A small image classifier, trained from scratch.
Model: norm layernorm, activation squared_relu, patch size [2, 2], layers 8, width 160.
Training: adamw at rate 0.0012, 18900 steps, held-out accuracy 95%.
Rows from block 3 of a small image classifier, named by matrix and row number. Rows with one number belong to one neuron. Each number is 200 + 30 x the weight over its row's rms, rounded and kept within 0 to 999. All counts start at 0.
After each neuron's rows are labels from the 100 images, of 14848, where the neuron reaches its highest value: "strongest on" is what is common among them; "peak on" is the class under the peak. Only what is clearly more common there than usual is listed. The data: rendered scenes of coloured solids on a plain floor.
# fc1: MLP up (model.blocks.3.mlp.fc1.weight, 640x160), inputs 54-107
# fc2: MLP down (model.blocks.3.mlp.fc2.weight, 160x640, transposed), outputs 54-107

fc1.187,198,174,118,271,192,189,137,204,165,228,186,211,217,191,214,228,167,160,189,264,227,201,250,213,229,264,178,203,181,226,157,178,186,163,166,178,246,195,170,182,231,172,206,163,195,235,190,208,219,228,207,224,226,200
fc2.187,219,149,203,256,161,140,126,233,207,173,254,192,181,202,190,213,205,197,207,195,172,194,207,231,142,139,229,205,189,203,217,209,177,138,156,202,180,182,200,207,176,180,184,227,200,169,227,138,242,215,220,156,218,187
strongest on: torus; tube; largest object: torus
peak on: torus

fc1.517,204,204,161,188,190,233,216,152,158,252,162,241,174,222,177,160,203,171,199,223,174,187,173,209,214,224,163,204,210,191,224,210,166,195,225,255,190,213,284,159,224,222,207,200,181,154,154,150,186,243,164,199,237,216
fc2.517,211,237,220,220,161,121,193,200,201,144,184,224,192,207,195,178,228,198,191,206,160,178,220,259,223,206,218,204,220,222,186,160,204,203,204,179,197,171,194,176,235,177,234,237,192,199,148,98,181,213,192,188,257,238
strongest on: light from behind the scene; spring; cube frame; tube
peak on: spring

fc1.525,171,167,206,214,262,162,215,172,120,154,210,243,126,237,219,152,178,191,155,195,265,227,230,204,237,176,207,254,197,227,180,198,206,200,138,209,183,180,191,203,166,179,198,228,222,195,254,169,228,221,221,184,251,225
fc2.525,248,217,180,242,236,227,134,120,179,237,161,245,186,163,198,216,230,216,200,223,155,174,208,183,187,179,209,220,166,187,183,171,200,177,166,219,184,205,210,183,213,172,230,227,190,169,166,185,213,173,201,198,192,181
strongest on: jack; largest object: jack
peak on: jack

fc1.288,207,185,210,197,213,175,234,246,182,216,183,157,211,161,218,171,170,205,183,211,201,203,217,234,242,134,207,183,196,213,224,170,227,173,233,212,214,158,194,213,170,177,242,160,209,203,137,192,202,230,203,181,234,204
fc2.288,182,235,201,192,199,229,230,166,174,189,163,262,185,173,240,123,190,219,199,219,154,168,213,225,205,227,261,151,211,233,182,195,177,180,189,225,213,243,195,207,245,241,244,174,175,128,187,185,180,165,258,202,202,191
strongest on: jack; largest object: jack
peak on: jack

fc1.481,143,194,229,205,196,224,198,178,217,225,190,186,196,191,154,257,255,141,205,248,173,198,168,189,192,211,166,186,197,191,192,165,234,210,114,192,192,215,208,207,207,201,185,203,224,231,217,166,210,224,163,169,229,192
fc2.481,194,227,205,233,232,134,212,251,229,235,174,175,174,234,227,201,219,174,201,193,187,229,264,115,179,145,166,187,167,220,195,179,222,219,237,198,237,251,212,187,209,189,254,171,260,157,151,166,191,193,233,185,193,138
strongest on: bowl; light from the right; largest object: bowl
peak on: bowl

fc1.488,200,188,189,234,240,242,234,206,172,167,167,189,183,250,281,223,147,184,197,221,169,184,200,216,203,191,226,230,203,235,280,215,190,205,174,211,193,203,243,156,198,205,213,220,193,239,174,274,195,210,190,183,199,264
fc2.488,176,171,189,214,192,245,248,271,201,183,231,182,168,226,189,257,179,213,232,184,213,244,223,236,218,230,212,163,183,186,203,199,219,206,179,173,240,189,187,218,183,174,213,186,193,192,167,227,201,244,179,227,206,171
strongest on: light from the left; dome; sphere; largest object: dome
peak on: dome; sphere

fc1.273,196,187,173,159,279,166,215,228,169,203,203,227,201,210,182,176,216,206,201,194,207,178,174,237,153,155,214,195,195,196,206,170,189,229,180,202,210,243,257,231,172,214,206,266,198,185,182,256,201,232,204,212,192,188
fc2.273,217,205,198,240,237,176,168,273,212,181,221,209,217,133,234,185,220,198,231,204,169,173,240,164,149,153,193,167,200,188,198,235,189,179,183,179,198,202,234,241,210,224,249,212,217,201,176,145,145,203,179,191,207,195
strongest on: torus; largest object: torus
peak on: torus

fc1.320,169,193,197,160,222,153,237,249,176,195,177,176,207,247,113,229,217,194,218,220,198,228,194,221,224,169,221,198,188,188,176,211,180,179,132,178,179,207,245,177,209,187,204,218,190,187,213,276,191,282,225,145,185,192
fc2.320,186,218,205,180,204,167,176,124,197,170,211,215,220,194,189,220,259,207,175,178,156,190,217,177,201,196,196,240,194,215,232,193,221,144,226,154,214,257,163,211,210,187,184,199,248,201,237,234,242,232,180,245,232,203
strongest on: light from the left; cog; count: one; largest object: cog
peak on: cog

fc1.457,188,173,166,161,186,153,198,169,176,169,208,183,194,188,164,208,175,165,210,241,187,180,220,237,236,143,156,192,192,181,170,182,221,190,213,229,269,161,219,249,220,185,292,224,224,219,209,198,199,256,236,188,162,220
fc2.457,198,215,227,210,199,218,226,228,216,161,170,227,208,194,209,219,151,197,208,199,180,200,201,123,187,188,184,226,215,199,224,194,219,246,200,193,222,171,196,192,206,181,231,223,210,209,167,231,205,215,278,173,190,180
strongest on: star block; largest object: star block
peak on: star block

fc1.535,156,196,244,205,247,204,177,189,237,199,168,209,225,163,252,157,201,171,191,210,261,181,167,218,210,179,222,231,202,128,234,192,196,188,240,167,231,208,219,246,196,198,206,202,201,220,165,237,219,225,205,212,153,176
fc2.535,214,189,161,252,116,235,162,242,221,263,220,195,167,227,207,199,140,205,169,210,229,214,166,231,195,224,193,185,194,237,204,176,211,127,235,183,215,136,185,184,207,198,177,241,213,145,246,261,237,205,248,240,205,199
strongest on: sphere; dome; largest object: sphere; largest object: dome
peak on: sphere; dome

fc1.224,199,183,121,191,187,193,219,205,167,193,163,256,192,187,215,222,174,150,220,165,157,241,192,250,196,253,205,214,209,235,231,166,198,148,236,202,205,226,162,193,201,199,190,206,211,256,158,214,210,257,216,152,146,160
fc2.224,214,164,202,140,206,213,241,172,189,192,122,219,170,138,210,206,201,249,219,179,163,231,183,200,182,242,228,156,183,220,150,224,216,205,216,213,194,225,222,201,230,197,253,218,195,253,194,230,154,230,233,169,212,193
strongest on: jack; star block; largest object: star block; largest object: jack
peak on: star block; jack

fc1.621,232,172,100,225,174,231,180,194,209,189,222,168,237,188,183,271,193,130,176,234,175,208,212,172,201,223,192,205,191,195,137,190,176,214,165,204,211,216,167,187,213,251,227,219,185,258,220,234,194,209,219,127,223,240
fc2.621,179,186,154,191,185,175,199,212,183,219,248,156,201,220,192,204,217,176,191,200,190,238,142,185,199,234,228,216,209,180,201,200,194,223,187,242,194,218,214,199,225,200,192,213,179,175,204,275,168,224,237,225,180,145
strongest on: bowl; largest object: bowl; light from behind the scene
peak on: bowl

fc1.561,213,209,245,200,220,215,244,158,171,201,255,227,187,196,230,202,193,129,194,159,274,204,165,225,159,202,152,200,184,199,237,176,211,263,179,200,197,210,205,239,183,184,204,243,175,165,212,223,185,216,192,118,220,216
fc2.561,200,199,222,209,206,219,213,179,199,189,179,201,193,201,195,193,203,203,212,206,170,226,209,126,208,162,199,158,264,195,170,193,217,239,165,208,257,207,218,208,193,202,247,202,216,211,216,245,200,235,266,174,237,193
strongest on: star block; largest object: star block
peak on: star block

fc1.239,181,154,123,221,197,169,178,212,201,212,219,256,237,195,212,264,205,191,197,206,187,229,213,193,200,160,196,171,169,173,140,186,181,143,205,198,218,205,192,189,226,233,227,245,196,257,223,203,216,241,251,169,196,177
fc2.239,157,182,207,167,149,210,204,230,164,236,209,237,199,195,251,157,217,230,176,165,204,186,197,233,233,198,207,271,183,171,199,230,184,217,231,245,201,170,222,258,236,233,212,212,150,172,198,235,207,220,216,198,165,215
strongest on: bowl; largest object: bowl
peak on: bowl

fc1.254,224,244,212,194,195,159,245,197,162,183,189,210,214,125,218,169,191,186,313,232,165,193,229,251,178,169,205,190,178,177,262,173,183,141,292,249,190,176,190,208,156,198,183,227,178,154,176,202,185,210,256,247,216,208
fc2.254,222,237,185,192,168,246,165,224,194,193,191,242,257,243,151,184,193,206,228,177,180,190,210,130,174,209,189,201,233,171,195,216,194,207,170,209,189,183,235,179,193,181,182,206,182,213,212,170,186,186,209,287,212,189
strongest on: hexagonal prism; cylinder; largest object: hexagonal prism; largest object: cylinder
peak on: hexagonal prism; cylinder

fc1.165,216,201,166,257,181,126,200,225,179,223,252,208,192,200,168,172,232,169,203,227,186,225,202,207,244,213,159,141,192,138,181,151,233,225,167,204,204,200,194,133,180,241,198,171,181,228,157,182,215,232,271,200,193,204
fc2.165,217,191,205,247,200,230,191,268,210,203,179,267,171,223,185,211,179,277,181,224,211,176,187,174,206,206,198,158,222,222,245,244,237,234,189,147,216,216,119,195,187,183,222,212,254,184,159,232,231,260,250,184,220,199
strongest on: star block; largest object: star block
peak on: star block

fc1.222,166,214,181,223,184,220,191,157,192,221,222,260,186,226,216,210,191,166,172,193,183,237,232,206,216,187,164,177,170,242,174,147,217,251,197,205,170,191,166,192,183,202,205,216,183,183,249,244,234,260,192,202,160,261
fc2.222,187,205,250,201,178,213,215,127,201,187,167,231,223,185,229,185,233,142,193,177,106,177,258,205,201,194,219,219,216,164,177,204,173,232,194,258,214,229,154,128,193,190,276,195,208,177,189,169,173,209,243,210,201,164
strongest on: jack; largest object: jack
peak on: jack

fc1.570,150,216,181,236,239,196,216,213,219,188,183,217,219,134,243,151,219,156,255,261,211,222,180,239,171,219,204,210,234,222,232,195,186,223,211,142,246,201,197,197,203,225,206,195,206,209,197,247,211,171,179,187,216,220
fc2.570,208,217,241,219,176,181,202,287,210,224,221,202,131,156,241,168,187,213,186,209,220,207,209,212,166,218,193,185,184,192,223,213,213,229,260,188,218,184,177,213,177,190,179,238,191,190,187,195,190,182,222,140,208,185
strongest on: sphere; dome; largest object: sphere; largest object: dome
peak on: dome; sphere

fc1.597,195,154,189,210,246,145,245,169,146,160,209,184,217,102,237,161,186,170,189,172,249,208,196,236,215,128,212,246,192,231,191,163,219,239,198,215,173,129,224,226,139,211,205,219,181,205,222,163,207,231,207,202,216,228
fc2.597,197,209,244,225,210,228,209,152,197,200,171,248,190,177,202,213,191,235,238,203,171,191,210,151,215,149,198,273,243,140,214,192,208,214,183,216,201,223,182,189,201,197,242,221,188,192,197,177,180,202,214,210,232,162
strongest on: star block; largest object: star block
peak on: star block

fc1.390,185,127,174,183,246,153,223,197,196,212,210,209,222,155,204,185,182,196,212,201,206,202,161,219,159,152,204,169,213,186,242,191,229,181,183,194,192,192,236,149,219,206,283,191,177,172,215,207,234,213,253,250,256,238
fc2.390,181,203,229,192,171,196,197,210,178,146,191,175,259,258,169,206,160,208,250,202,142,229,215,192,169,200,199,162,232,185,180,214,150,186,212,226,191,187,166,222,188,183,162,205,226,219,186,188,205,209,176,229,176,177
strongest on: light from the left; cube; its colour: white; largest object: cube
peak on: cube

fc1.357,226,217,182,254,185,161,137,239,206,229,213,213,220,129,181,207,191,173,220,218,172,222,152,233,205,190,193,166,188,143,216,203,194,185,271,150,251,247,179,185,202,174,231,189,224,213,162,203,220,265,184,218,243,188
fc2.357,228,159,189,200,189,230,209,189,183,242,177,195,150,132,204,200,192,212,202,202,173,189,197,230,198,193,243,212,207,201,157,201,157,146,251,207,178,239,208,165,235,202,261,220,164,221,170,193,167,208,207,216,224,230
strongest on: jack; largest object: jack
peak on: jack

fc1.422,167,150,225,191,238,195,205,150,201,196,216,181,206,151,199,222,198,211,195,201,218,202,217,157,198,177,197,162,199,253,128,132,288,212,212,219,203,222,165,207,160,201,242,252,212,188,231,192,184,245,202,184,216,191
fc2.422,190,254,229,216,185,210,213,286,217,163,131,195,178,193,163,200,173,165,174,220,177,147,208,149,196,196,228,205,180,220,208,203,216,253,180,208,195,179,210,145,213,206,237,220,226,211,184,188,178,152,234,179,226,188
strongest on: capsule; torus; largest object: capsule
peak on: capsule